From a checkpoint of a small contrastive image-text model: encoder norm batchnorm.
Rows from block 6 of the text encoder of a small contrastive image-text model, named by matrix and row number. Rows with one number belong to one neuron. Each number is 50 + 15 x the weight over its row's rms, rounded and kept within 0 to 99. All counts start at 0.
After each neuron's rows are labels from the 100 texts, of 14848, where the neuron reaches its highest value: "fires on" is the input token at the peak. Only what is clearly more common there than usual is listed. The data: patchworks of several textures.
# fc1: MLP up (text_encoder.blocks.6.mlp.fc1.weight, 768x192), inputs 96-191
# fc2: MLP down (text_encoder.blocks.6.mlp.fc2.weight, 192x768, transposed), outputs 96-191

fc1.41:70 40 58 51 46 57 43 30 49 57 54 41 77 48 58 19 74 34 41 37 81 26 46 59 59 55 41 24 62 57 57 57 55 33 41 29 33 21 52 51 42 44 21 46 36 58 24 60 60 22 48 77 73 49 50 56 52 60 53 35 50 34 56 46 21 42 43 56 44 52 42 22 46 53 51 51 76 64 27 67 49 34 18 42 44 36 66 37 44 56 22 30 45 33 21 53
fc2.41:81 56 50 57 46 25 29 14 44 68 61 55 53 49 44 47 54 03 28 63 80 58 55 44 69 66 55 46 40 43 52 53 43 07 63 57 40 28 48 55 51 51 32 49 52 32 49 65 50 54 54 65 54 58 49 69 58 53 68 49 50 68 56 16 20 72 39 58 78 53 87 59 39 49 59 26 54 56 42 57 31 62 24 74 46 40 61 51 73 49 23 52 62 60 47 88
fires on: "dotted"

fc1.638:67 37 58 66 62 48 47 37 43 75 50 69 87 59 62 36 66 58 56 64 41 62 38 66 40 38 51 57 64 53 29 40 69 62 72 64 68 63 85 40 49 59 64 53 53 57 37 30 70 41 44 56 56 34 22 50 59 62 38 51 64 47 40 35 27 29 45 25 43 71 40 32 45 67 44 39 56 35 50 33 35 32 17 58 23 50 74 72 07 25 52 45 41 60 40 45
fc2.638:47 50 55 61 31 37 70 61 68 46 64 54 34 46 51 51 73 59 37 43 42 59 51 41 26 76 59 43 79 54 30 41 65 58 56 38 56 67 46 12 37 54 57 13 89 77 36 25 50 58 44 42 69 21 48 64 58 59 57 59 67 54 43 44 40 21 34 59 66 41 49 67 78 31 55 54 57 47 26 71 46 62 41 22 48 53 65 62 24 26 92 59 36 44 27 36
fires on: "striped"

fc1.322:41 42 58 46 61 62 66 78 71 44 28 25 33 27 45 35 22 34 17 19 42 67 56 54 62 61 47 55 43 42 61 55 52 81 64 34 55 31 53 50 72 42 74 35 46 39 68 53 66 56 51 44 49 57 52 54 59 32 50 80 21 40 44 23 63 45 30 52 73 56 45 21 49 37 50 44 58 43 54 22 51 51 22 46 30 64 58 36 42 74 62 35 62 54 68 55
fc2.322:51 46 55 40 38 51 53 58 48 41 27 00 40 43 45 39 43 42 34 39 46 45 40 49 60 78 53 65 47 52 49 53 50 61 56 45 49 53 46 55 40 43 56 54 50 53 61 53 52 45 47 51 63 56 44 38 56 48 57 56 48 06 49 00 61 54 46 63 61 54 44 45 55 43 54 45 43 35 55 33 56 38 49 79 57 59 48 42 35 53 49 36 61 43 69 47
fires on: "<end>"

fc1.39:42 52 49 82 68 81 54 29 73 64 42 55 71 65 43 57 49 39 33 58 43 35 54 46 32 38 29 57 35 67 49 51 72 28 74 72 68 41 36 23 73 47 31 37 50 54 16 33 27 50 38 74 51 62 49 41 61 67 47 33 46 73 54 55 48 60 26 47 35 50 34 41 29 68 43 58 66 28 59 32 61 29 60 48 38 42 36 68 57 73 47 09 39 18 43 42
fc2.39:44 52 76 50 56 70 54 55 57 38 51 45 41 36 12 72 40 62 26 52 64 43 39 43 44 25 63 50 28 46 38 37 50 43 25 39 80 48 52 45 52 40 41 55 46 58 53 73 53 54 58 64 49 56 42 22 60 31 36 58 59 40 59 54 51 45 46 41 44 52 16 43 12 67 61 39 80 52 56 44 28 73 63 51 41 29 41 47 48 41 37 49 49 34 39 46
fires on: "cloudy"

fc1.207:72 52 57 41 50 88 47 29 76 52 60 52 53 64 51 15 60 43 51 55 59 47 63 76 59 61 43 70 61 64 55 65 72 33 52 50 73 51 48 41 57 56 22 35 22 55 59 51 27 44 54 39 55 59 28 41 44 43 42 32 48 38 76 39 52 52 48 21 68 33 61 24 52 40 61 72 32 41 72 62 68 25 27 47 56 62 72 29 21 61 54 34 70 35 50 62
fc2.207:77 46 53 55 31 63 39 30 63 39 54 47 77 61 53 32 53 33 50 26 74 56 80 52 66 60 61 72 76 52 68 58 60 43 55 54 56 54 55 23 54 61 53 07 41 64 59 44 40 44 58 45 40 36 34 26 59 47 50 52 37 38 65 37 49 62 47 28 50 51 51 22 79 37 54 47 37 53 59 52 50 45 37 51 52 14 62 49 37 64 72 56 52 43 36 60
fires on: "checkered"

fc1.345:52 57 71 63 63 66 38 29 48 67 57 46 72 39 56 33 73 30 41 50 56 25 67 51 56 49 59 37 46 50 61 33 53 36 53 43 52 21 57 49 48 59 41 47 29 57 59 69 61 21 20 69 71 48 44 46 58 67 65 26 63 49 38 36 17 61 34 38 40 53 59 44 41 61 30 36 75 44 36 82 52 34 13 39 58 49 49 30 58 63 19 27 37 36 39 63
fc2.345:80 55 51 57 45 26 27 15 44 69 64 55 52 48 44 46 56 06 28 61 82 58 58 42 68 65 52 45 40 44 51 54 43 07 60 57 42 28 49 53 51 50 34 48 54 29 48 68 49 53 54 64 52 57 47 69 57 47 66 48 46 65 58 16 21 70 39 57 80 54 90 59 40 48 59 27 52 59 40 59 33 61 21 75 47 40 63 52 74 47 22 55 62 60 46 86
fires on: "dotted"

fc1.352:79 47 78 66 49 79 39 53 51 65 50 45 80 70 43 57 50 50 41 40 28 35 53 46 42 50 27 53 35 61 78 50 60 58 58 41 39 48 46 52 69 59 59 43 57 67 67 33 50 43 63 41 42 31 47 50 37 57 26 33 41 50 65 37 48 41 57 70 44 61 32 47 30 38 37 31 63 42 47 18 52 52 29 43 37 73 67 49 51 59 62 45 67 58 71 63
fc2.352:53 45 58 42 42 53 56 62 48 48 33 00 41 42 45 40 46 46 28 38 44 45 42 50 61 72 51 64 46 44 48 55 51 65 55 43 48 54 46 55 40 40 56 57 50 51 61 54 51 45 50 53 62 54 43 36 54 50 58 56 43 16 44 00 60 55 46 64 56 50 40 45 52 43 55 45 42 37 58 29 56 36 51 77 53 59 49 43 36 54 48 37 62 48 73 48
fires on: "<end>"

fc1.736:69 42 39 39 42 72 26 49 65 62 42 51 71 58 51 57 58 35 46 56 69 43 46 58 40 49 30 42 62 57 58 40 48 22 65 34 77 52 50 46 43 22 39 60 54 20 29 26 59 27 30 44 52 60 59 14 23 62 33 54 27 38 61 40 33 29 47 46 77 37 54 53 75 55 34 32 37 06 42 34 76 53 41 42 43 50 33 62 60 77 57 31 35 52 60 69
fc2.736:16 75 29 71 49 52 42 46 20 51 49 44 46 65 39 42 28 33 51 58 63 66 46 38 45 66 40 52 53 50 55 28 48 48 45 36 46 82 54 65 52 35 57 50 40 55 44 59 15 46 56 37 48 57 40 45 58 63 33 33 47 72 71 77 60 57 39 28 48 46 48 60 40 60 38 48 75 61 59 56 45 69 36 73 52 25 56 41 55 70 53 59 57 68 26 46
fires on: "triangles"; "plain"

fc1.515:44 35 41 58 57 70 37 36 63 50 51 56 79 23 29 39 40 77 71 39 63 39 60 61 34 46 33 68 50 74 45 66 29 69 31 58 41 34 59 16 41 40 56 60 56 38 35 36 32 53 43 70 37 52 57 32 64 39 24 67 42 30 31 34 30 42 16 19 66 31 67 62 56 51 50 46 58 58 64 68 57 53 39 22 43 54 74 40 44 72 54 25 60 65 48 49
fc2.515:68 71 23 60 72 51 51 52 36 60 68 35 69 61 61 65 34 64 33 39 45 95 34 15 53 44 47 34 46 38 62 30 64 36 63 57 42 76 62 45 52 36 59 49 32 53 59 48 36 05 63 24 40 40 50 48 59 66 45 65 30 78 70 57 51 22 50 28 45 41 63 73 83 52 47 54 54 56 51 54 49 28 34 77 22 47 99 66 39 27 51 45 46 45 51 48
fires on: "triangles"

fc1.132:33 30 61 45 41 54 70 61 71 55 33 51 67 41 76 38 29 70 67 42 42 51 41 46 35 41 54 48 21 48 32 28 36 56 39 31 45 49 62 39 37 61 80 68 65 53 23 64 63 46 33 54 31 34 64 56 33 52 31 42 68 36 50 46 38 67 22 37 60 35 66 52 47 49 43 50 32 48 46 66 37 43 23 49 32 69 63 29 44 77 58 28 60 16 43 68
fc2.132:83 70 27 56 41 58 59 56 46 45 55 45 28 43 38 62 32 52 50 35 54 60 38 22 47 87 58 56 26 46 56 72 36 63 55 67 45 53 11 33 69 60 58 42 56 52 59 46 45 38 64 33 33 36 61 36 67 52 64 50 34 58 72 52 47 35 66 44 56 50 32 74 50 40 49 20 50 45 34 47 36 45 30 51 40 20 70 92 52 39 43 59 52 65 66 24
fires on: "triangles"

fc1.747:72 26 62 67 64 78 39 63 57 74 36 66 41 71 51 30 62 24 62 38 35 75 49 58 48 28 55 40 47 55 42 48 64 44 56 45 69 30 50 23 29 66 47 65 40 28 25 66 50 45 66 72 56 56 65 27 36 32 30 42 23 62 62 42 53 24 53 62 39 36 50 40 40 77 44 56 66 24 61 66 45 32 59 70 62 63 77 57 54 54 48 29 53 30 33 38
fc2.747:44 34 81 26 32 45 56 31 57 44 43 28 36 36 37 37 48 58 36 55 55 57 59 26 55 36 64 32 37 31 41 30 61 43 56 50 55 50 89 49 62 52 30 51 52 55 72 56 55 59 62 59 53 57 46 31 69 47 50 74 71 56 59 57 64 47 53 41 57 64 16 78 29 65 67 40 70 58 56 52 04 55 76 47 48 27 45 52 61 51 46 61 49 55 33 46
fires on: "cloudy"

fc1.155:35 41 74 39 59 70 50 28 66 40 37 41 61 47 69 50 55 49 65 36 49 68 63 47 56 55 27 33 40 82 45 48 68 21 33 39 59 76 49 60 43 52 37 55 52 24 41 41 34 58 42 44 38 49 19 35 24 62 53 43 54 38 43 42 49 60 49 38 71 32 46 36 42 56 58 52 29 38 57 59 46 53 30 36 47 43 74 36 16 85 59 20 64 53 51 68
fc2.155:82 45 51 56 21 67 40 25 66 39 59 48 75 62 52 33 54 32 47 33 74 58 75 51 62 54 62 70 76 52 72 56 60 43 54 55 59 54 55 20 58 59 54 09 41 68 59 48 37 41 60 46 40 37 35 25 59 47 51 53 40 42 65 39 49 64 53 29 50 53 50 26 80 43 45 49 37 57 59 54 49 44 39 44 52 12 66 56 37 64 69 55 47 43 38 60
fires on: "checkered"

fc1.680:54 68 42 64 80 69 66 39 78 53 82 49 69 49 47 45 58 44 45 32 46 40 32 50 29 47 32 80 32 59 32 58 60 28 39 47 61 92 43 59 39 44 56 65 37 39 41 69 46 19 54 73 70 63 76 68 70 88 57 55 58 44 30 39 71 33 38 44 40 25 43 11 41 51 43 51 66 71 60 36 48 44 57 29 40 38 59 40 46 49 51 28 44 36 74 55
fc2.680:61 51 73 37 60 68 57 47 56 37 44 43 40 26 16 61 38 59 23 50 63 53 35 44 53 29 54 49 30 47 36 26 56 36 28 47 89 37 66 63 49 39 49 58 57 42 59 72 68 53 51 69 53 56 39 36 58 30 41 61 56 51 61 56 58 43 47 48 50 54 15 44 20 63 58 51 63 53 58 47 42 78 65 35 51 35 48 40 54 38 33 41 48 34 38 53
fires on: "cloudy"

fc1.221:49 38 37 38 57 79 39 40 50 64 60 35 49 48 72 28 80 49 60 51 48 38 55 60 57 59 59 27 60 70 65 68 60 15 61 47 68 58 54 51 58 59 31 49 41 49 54 55 33 41 45 36 49 37 36 34 28 29 30 20 60 52 50 23 66 64 53 33 53 43 55 21 50 62 55 71 41 38 54 66 49 41 34 39 50 54 60 19 39 69 70 31 58 31 23 58
fc2.221:81 46 51 56 26 65 38 29 61 34 56 44 77 60 55 34 56 36 50 29 75 58 78 53 67 48 60 73 79 51 71 61 57 43 57 55 58 55 58 23 52 59 55 05 43 63 59 43 41 41 56 47 38 36 35 23 57 51 52 52 38 40 63 38 48 61 52 27 52 54 50 25 77 41 50 46 38 53 60 52 50 44 38 46 51 13 65 53 40 64 72 53 50 43 34 57
fires on: "checkered"

fc1.318:61 53 81 57 39 70 31 39 60 61 61 62 51 42 66 65 29 75 51 66 67 62 29 70 63 51 42 45 28 32 82 45 75 54 69 26 43 25 70 33 53 49 67 46 54 59 47 60 43 55 49 70 54 46 65 48 26 55 47 23 38 33 63 70 37 28 24 36 30 71 41 36 66 26 53 21 33 32 33 36 31 68 29 32 66 70 42 44 57 71 46 22 46 57 62 42
fc2.318:52 36 17 38 21 37 22 46 66 45 61 14 34 28 34 39 09 43 30 33 68 51 64 60 46 65 47 41 40 56 07 47 63 38 55 50 63 84 41 48 45 35 44 40 34 33 49 60 43 64 71 47 60 67 53 59 67 45 62 87 84 67 62 41 43 42 50 60 77 45 64 81 53 61 50 49 58 69 58 53 58 69 52 31 74 39 54 69 49 44 74 73 80 68 53 51
fires on: "dotted"

fc1.255:52 30 84 52 36 61 57 32 75 50 79 35 44 59 41 36 47 26 47 41 52 41 27 53 46 46 34 36 30 55 79 50 35 44 72 43 50 58 36 30 61 63 26 38 59 50 40 42 56 26 53 53 61 22 46 27 65 48 50 71 29 45 42 65 64 47 18 32 14 62 63 37 39 57 31 55 23 27 69 42 36 54 57 40 60 54 55 62 60 57 61 55 46 27 46 22
fc2.255:63 65 44 65 69 51 77 87 51 77 59 54 43 41 34 32 39 66 07 70 55 57 37 22 43 20 33 58 55 37 23 28 52 34 56 52 14 42 65 59 51 53 61 44 55 51 45 49 38 54 51 54 60 45 55 48 44 63 36 59 37 78 41 44 36 54 51 40 46 34 64 56 53 76 48 65 47 49 43 67 43 48 73 08 54 44 44 42 54 41 46 46 51 75 55 49
fires on: "dotted"

fc1.178:28 33 51 67 49 48 61 37 62 44 44 43 44 61 40 32 68 46 52 61 52 57 31 24 37 24 23 48 66 76 64 58 50 20 45 44 64 45 64 54 31 51 25 55 57 37 53 31 30 29 28 66 34 48 46 36 36 41 23 70 30 61 52 52 36 32 31 24 22 64 29 31 54 43 39 49 49 53 34 30 44 62 20 54 44 50 55 20 37 61 44 25 45 44 22 37
fc2.178:51 39 64 51 39 39 33 36 45 80 37 37 00 56 54 47 50 47 44 33 61 64 42 29 41 62 58 51 43 76 41 40 49 56 48 42 66 49 50 53 44 39 49 53 71 62 29 45 62 50 70 46 57 35 43 48 69 23 57 65 79 12 55 51 77 50 64 83 64 42 35 86 21 55 55 58 57 44 36 36 37 71 40 82 67 61 42 68 42 46 55 61 34 55 70 39
fires on: "striped"

fc1.493:37 66 36 70 68 50 44 38 62 41 40 68 75 28 50 49 27 49 51 39 27 60 35 28 33 65 44 51 64 28 33 76 38 73 44 29 34 33 65 48 30 54 64 54 43 29 35 35 38 60 61 66 52 74 31 30 66 64 26 46 58 29 56 53 47 60 65 48 63 32 60 62 41 49 53 70 70 57 49 66 78 47 17 71 54 49 31 28 39 39 39 38 43 49 29 38
fc2.493:73 23 57 23 40 87 46 53 44 78 58 21 45 49 32 51 51 64 20 33 47 67 54 34 66 36 56 57 35 31 53 43 71 51 49 73 57 51 65 53 64 22 36 40 44 63 68 64 54 26 69 56 26 39 71 34 65 48 59 63 45 38 70 42 51 47 67 48 43 50 50 46 39 79 44 44 43 66 39 41 23 65 54 63 34 53 27 82 62 64 33 49 58 53 53 61
fires on: "cloudy"

fc1.584:52 56 63 53 66 58 40 43 37 39 72 51 80 54 78 42 68 26 39 64 78 38 62 72 64 41 42 52 42 51 57 82 53 53 66 55 77 35 74 28 65 29 37 75 32 24 47 51 63 39 35 32 77 36 67 55 38 37 21 56 33 56 48 63 66 40 46 32 50 41 59 52 45 54 41 66 54 28 49 28 38 40 13 72 32 28 33 46 52 51 53 40 58 32 40 33
fc2.584:49 73 45 30 45 53 60 53 50 56 38 40 26 60 55 57 59 47 49 53 68 51 60 53 64 63 80 42 56 66 50 37 75 39 50 53 60 97 61 49 70 54 40 42 47 56 33 56 53 29 47 25 58 41 52 72 55 28 67 45 67 32 67 56 64 43 54 42 59 58 30 53 40 57 56 58 52 87 45 67 32 48 32 46 44 52 49 74 52 58 49 83 58 65 63 41
fires on: "dotted"

fc1.413:56 82 67 35 46 60 38 32 75 75 62 33 53 44 35 45 76 37 48 27 62 46 39 55 47 48 44 64 34 66 69 66 80 36 48 61 46 41 73 38 42 50 62 28 12 65 60 62 18 54 58 28 40 52 57 24 53 62 58 37 40 58 65 36 66 49 52 51 71 69 70 45 45 50 25 35 53 33 32 35 35 57 47 60 24 41 67 28 59 71 32 28 44 35 65 48
fc2.413:61 49 51 58 60 52 54 47 52 65 36 00 45 45 31 38 40 46 08 46 44 63 36 55 61 52 51 69 60 48 48 47 54 63 53 40 53 43 59 44 47 53 57 55 55 55 66 55 56 40 54 48 62 59 61 48 59 49 55 54 40 44 35 00 47 54 40 67 56 44 45 39 46 60 53 50 56 47 57 26 60 56 40 59 54 54 61 41 40 49 46 35 52 60 77 58
fires on: "<end>"

fc1.355:62 45 61 49 39 73 47 57 32 38 72 58 64 57 50 42 32 37 57 54 64 40 36 63 45 64 21 45 22 43 48 45 46 35 32 29 63 56 60 21 37 28 35 29 33 46 39 35 52 24 50 22 63 34 53 14 69 46 24 34 50 57 59 66 29 49 58 48 43 35 50 49 37 30 20 56 63 30 46 46 47 51 46 61 35 34 45 38 37 48 42 55 76 45 29 66
fc2.355:38 55 39 49 56 41 53 20 52 72 29 15 25 33 39 49 27 41 49 37 28 72 51 37 69 61 48 59 54 60 34 51 44 54 57 50 58 19 18 50 49 27 38 53 45 52 68 50 76 66 70 58 51 62 77 59 57 77 90 56 70 77 33 58 42 55 49 43 46 42 30 54 17 96 34 48 49 43 59 55 36 55 28 53 66 74 48 52 64 49 26 35 42 91 64 46
fires on: "striped"

fc1.170:61 50 71 45 44 63 65 55 64 55 63 25 55 32 45 41 46 55 46 44 39 58 58 44 48 64 58 57 27 52 72 68 55 44 69 29 45 40 47 70 62 47 54 71 65 61 50 66 46 35 68 42 66 71 31 37 56 34 42 62 45 45 38 29 68 49 51 68 54 30 41 16 49 68 65 38 38 28 51 44 72 12 32 57 53 64 59 31 64 79 57 27 68 48 65 30
fc2.170:51 44 57 40 36 50 53 59 49 44 32 00 40 42 47 38 46 44 31 40 46 42 42 49 60 73 54 63 44 48 49 51 49 62 56 44 48 53 47 57 39 40 55 56 51 52 58 53 51 43 47 51 63 54 42 36 57 48 55 54 47 10 47 00 61 55 49 65 54 51 41 45 55 43 55 43 41 37 56 32 56 36 50 79 56 58 48 42 36 53 47 37 61 43 69 45
fires on: "<end>"

fc1.54:70 37 39 53 46 55 64 63 55 71 62 36 64 39 32 54 37 22 45 51 65 57 41 49 64 52 33 37 29 49 53 64 44 62 52 46 84 37 45 54 58 57 53 51 23 43 44 20 43 51 54 41 40 58 33 55 54 35 37 56 70 68 61 26 42 33 21 52 37 28 73 67 32 37 61 22 33 48 54 54 57 14 37 64 43 63 70 22 63 66 21 40 56 19 38 47
fc2.54:47 51 40 56 33 71 61 45 48 66 36 65 43 43 50 45 45 44 46 65 54 46 73 58 58 36 32 35 33 34 33 53 72 08 52 73 46 66 76 66 53 53 66 46 70 44 67 81 47 23 54 34 55 51 29 50 59 58 34 72 39 62 63 71 30 64 66 38 63 69 65 73 71 60 57 55 41 53 42 44 32 42 28 27 37 41 69 53 41 23 51 62 50 87 35 48
fires on: "dotted"

fc1.582:54 50 41 44 39 61 30 70 49 46 53 72 59 56 66 44 69 64 65 42 56 59 51 66 27 57 34 57 37 46 75 50 38 69 44 41 66 36 67 41 58 54 59 47 55 22 45 51 14 19 37 69 66 61 30 54 48 77 30 34 58 54 50 56 21 43 35 47 35 59 75 19 42 59 36 33 25 43 68 42 40 26 61 49 31 84 51 30 62 64 35 55 57 22 48 59
fc2.582:68 43 48 49 72 69 77 40 44 27 64 62 46 39 38 31 42 40 50 70 52 62 58 60 56 37 62 63 29 31 31 40 53 33 60 77 59 45 52 74 69 51 51 38 54 43 78 37 58 87 74 67 23 71 61 45 49 49 17 68 54 61 70 65 56 73 71 17 55 47 54 47 62 66 74 64 34 46 39 47 32 64 63 16 50 34 47 61 27 51 23 58 60 53 41 29
fires on: "triangles"

fc1.94:70 42 76 29 43 53 41 63 74 39 58 48 55 33 57 43 40 36 31 44 50 55 44 30 55 76 31 63 41 31 58 54 43 72 35 56 46 20 30 56 68 40 54 49 51 42 62 36 63 35 46 41 52 69 24 31 62 51 61 75 19 45 36 45 58 71 40 49 57 49 31 28 31 56 62 71 48 48 49 35 61 56 17 68 52 41 38 17 56 67 70 34 30 38 43 46
fc2.94:52 46 55 39 37 52 52 57 48 43 28 00 42 42 46 40 46 44 32 40 45 44 41 48 59 77 54 63 45 51 49 55 50 63 55 45 48 54 47 56 39 41 55 56 52 51 57 55 51 45 47 52 62 55 43 39 56 49 57 54 49 08 48 00 58 55 47 66 55 54 42 46 56 44 55 44 40 37 55 32 55 38 51 80 56 57 48 44 33 53 49 36 63 41 68 46
fires on: "<end>"

fc1.284:64 66 69 55 55 87 60 55 54 73 76 68 83 34 51 63 26 59 48 55 50 54 27 36 39 59 47 52 25 65 63 61 57 23 48 32 57 74 38 16 40 45 23 51 24 69 16 43 28 39 74 66 69 70 61 53 73 73 29 28 59 66 62 61 70 52 43 49 59 42 50 52 39 57 47 46 71 53 40 57 54 47 60 47 44 45 46 56 48 38 29 23 54 50 62 48
fc2.284:46 47 76 52 56 73 55 54 57 37 56 44 46 37 14 71 38 62 25 55 62 41 40 43 44 25 66 55 27 47 38 34 48 41 29 40 78 49 47 47 52 38 40 55 43 53 52 71 53 53 57 65 46 60 44 25 61 32 37 51 55 45 58 51 52 46 46 39 43 55 19 42 14 72 57 38 81 53 56 46 35 69 66 48 41 29 40 49 53 42 39 49 45 36 40 48
fires on: "cloudy"

fc1.46:41 26 82 70 59 58 47 44 33 46 45 49 41 28 62 29 57 61 32 66 38 69 36 42 36 45 36 32 52 49 84 33 47 29 58 65 51 57 72 34 46 63 44 76 28 44 55 26 53 49 44 26 51 18 54 55 48 52 56 33 44 59 55 22 65 47 42 50 40 22 46 39 27 46 20 37 34 39 26 66 34 66 49 30 30 68 60 52 57 81 63 30 61 35 31 66
fc2.46:50 16 34 37 29 74 38 34 40 28 66 36 52 53 56 46 29 56 54 39 45 15 52 62 28 46 32 62 31 54 66 67 58 37 64 54 47 31 62 57 43 45 72 63 37 32 57 43 55 52 53 82 56 48 29 04 41 67 56 38 48 43 36 41 56 34 66 31 68 74 38 67 72 72 33 47 25 36 67 47 44 51 66 53 67 28 40 54 59 56 46 47 30 31 65 29
fires on: "cloudy"

fc1.218:45 42 31 49 66 85 35 62 51 65 48 23 39 44 74 26 41 51 48 68 69 32 59 65 28 73 43 50 65 45 68 28 25 49 60 27 71 45 38 61 49 53 57 68 31 67 54 58 37 39 71 39 41 35 60 36 55 48 26 24 60 71 71 61 33 43 40 39 53 63 42 64 58 65 47 38 28 55 30 44 50 45 36 34 38 77 55 28 28 55 57 31 38 25 70 55
fc2.218:77 77 22 43 14 31 37 23 63 52 53 23 48 22 28 56 62 52 46 72 75 41 37 71 69 63 48 56 49 54 48 65 53 49 35 41 46 46 31 34 54 60 58 40 52 54 61 51 41 46 47 29 30 58 45 64 57 33 75 74 14 51 68 45 39 42 51 31 37 28 50 65 47 45 65 28 70 38 51 68 45 54 37 21 80 42 50 63 54 58 75 63 79 87 55 55
fires on: "triangles"

fc1.236:61 60 48 68 47 68 42 43 74 55 70 39 49 56 67 34 50 29 63 32 47 48 81 66 62 58 52 53 70 74 56 51 48 29 43 42 57 50 67 32 57 65 33 44 20 57 45 42 25 47 67 55 59 42 31 47 43 38 43 24 52 48 64 44 60 46 41 25 67 53 42 16 59 52 47 59 33 41 64 57 45 39 16 29 64 65 65 18 22 74 58 31 81 52 43 66
fc2.236:77 44 53 55 30 63 37 33 63 39 54 50 80 58 55 34 54 33 52 28 74 57 79 52 65 53 58 70 74 53 67 64 57 42 55 57 58 57 56 27 49 61 54 08 43 66 59 43 39 44 56 45 37 34 32 27 56 49 51 54 33 39 65 39 50 63 50 31 45 55 52 22 81 37 57 48 32 50 59 47 47 44 36 51 53 14 66 54 36 64 72 54 53 43 38 58
fires on: "checkered"

fc1.33:50 63 65 58 65 80 58 15 36 41 45 53 46 56 64 46 62 39 26 49 49 31 62 58 37 70 57 53 39 40 70 47 68 38 55 59 67 15 58 38 59 36 29 42 42 56 38 69 60 48 37 59 54 55 64 45 38 63 34 43 33 48 48 35 16 47 13 60 52 42 73 50 54 66 50 61 74 51 27 51 64 26 22 53 60 67 59 45 35 73 59 30 69 25 16 57
fc2.33:80 51 44 54 40 23 30 12 43 68 59 58 52 47 46 47 59 06 29 61 81 61 58 42 64 62 54 42 40 41 50 55 45 05 57 62 43 29 57 56 53 53 36 45 54 29 49 65 49 48 51 67 53 53 48 68 58 53 67 53 47 62 54 16 22 70 43 56 78 56 94 62 45 45 58 27 48 53 44 58 27 62 25 73 49 37 64 51 73 46 21 52 64 56 49 85
fires on: "dotted"

fc1.379:63 58 46 62 61 42 68 71 82 46 35 25 50 30 59 17 35 24 76 49 60 72 27 58 66 39 51 56 30 74 55 55 40 49 81 68 37 61 54 24 50 26 47 70 41 62 26 66 27 61 30 36 40 54 57 35 44 33 42 48 68 39 36 70 50 41 56 26 63 64 72 50 63 46 25 68 46 16 39 66 45 53 65 33 63 32 61 57 44 52 22 54 43 62 49 59
fc2.379:66 53 31 45 32 43 65 14 55 51 82 47 34 59 55 53 48 58 21 55 42 75 38 38 38 75 53 38 51 52 57 22 69 47 45 44 52 80 48 47 58 29 49 43 63 59 54 29 47 47 74 51 54 50 55 58 73 50 55 58 63 76 45 42 33 35 23 50 54 40 51 80 83 46 59 54 61 58 35 59 57 61 47 40 30 46 67 66 22 19 80 69 46 72 62 41
fires on: "striped"

fc1.563:60 66 64 76 39 42 52 72 77 72 68 47 54 58 68 46 46 46 61 50 37 45 48 68 49 39 29 40 41 52 42 60 63 41 47 28 65 67 44 18 46 17 73 50 76 64 56 34 51 39 32 60 71 47 46 58 42 46 36 46 62 38 24 38 34 36 44 31 54 73 76 34 69 49 47 36 53 43 25 58 61 37 24 31 50 41 73 65 15 49 48 41 36 49 46 59
fc2.563:57 58 62 68 42 35 66 68 68 47 64 48 37 43 48 52 77 55 36 39 46 55 53 35 28 84 62 47 78 50 33 35 65 60 53 35 62 67 44 15 31 50 49 14 96 70 31 34 44 56 51 36 69 17 50 68 53 59 55 57 71 59 47 50 36 23 33 64 60 39 49 65 71 25 59 54 60 46 29 62 41 60 39 25 50 56 58 55 22 37 93 52 33 50 25 38
fires on: "striped"

fc1.4:68 61 54 77 23 47 56 43 57 45 42 59 76 74 75 50 63 43 44 24 37 59 40 62 44 60 27 58 62 45 48 84 61 52 48 33 76 61 44 54 47 20 55 33 55 44 32 32 57 15 56 58 63 28 50 48 63 42 17 33 58 45 46 33 31 44 25 29 62 77 72 26 50 50 30 59 33 25 38 41 66 46 26 45 26 70 34 67 16 61 51 58 35 28 60 60
fc2.4:59 57 58 63 38 39 71 67 67 42 58 48 34 42 46 45 78 54 40 44 43 53 49 36 28 86 64 45 78 52 26 34 69 63 51 35 60 70 44 17 32 55 53 15 92 75 33 35 46 60 49 36 70 20 52 66 58 52 55 53 75 51 52 43 35 28 33 66 54 37 48 58 70 27 60 53 70 45 27 64 43 61 41 28 52 51 56 55 26 40 89 55 38 54 27 33
fires on: "striped"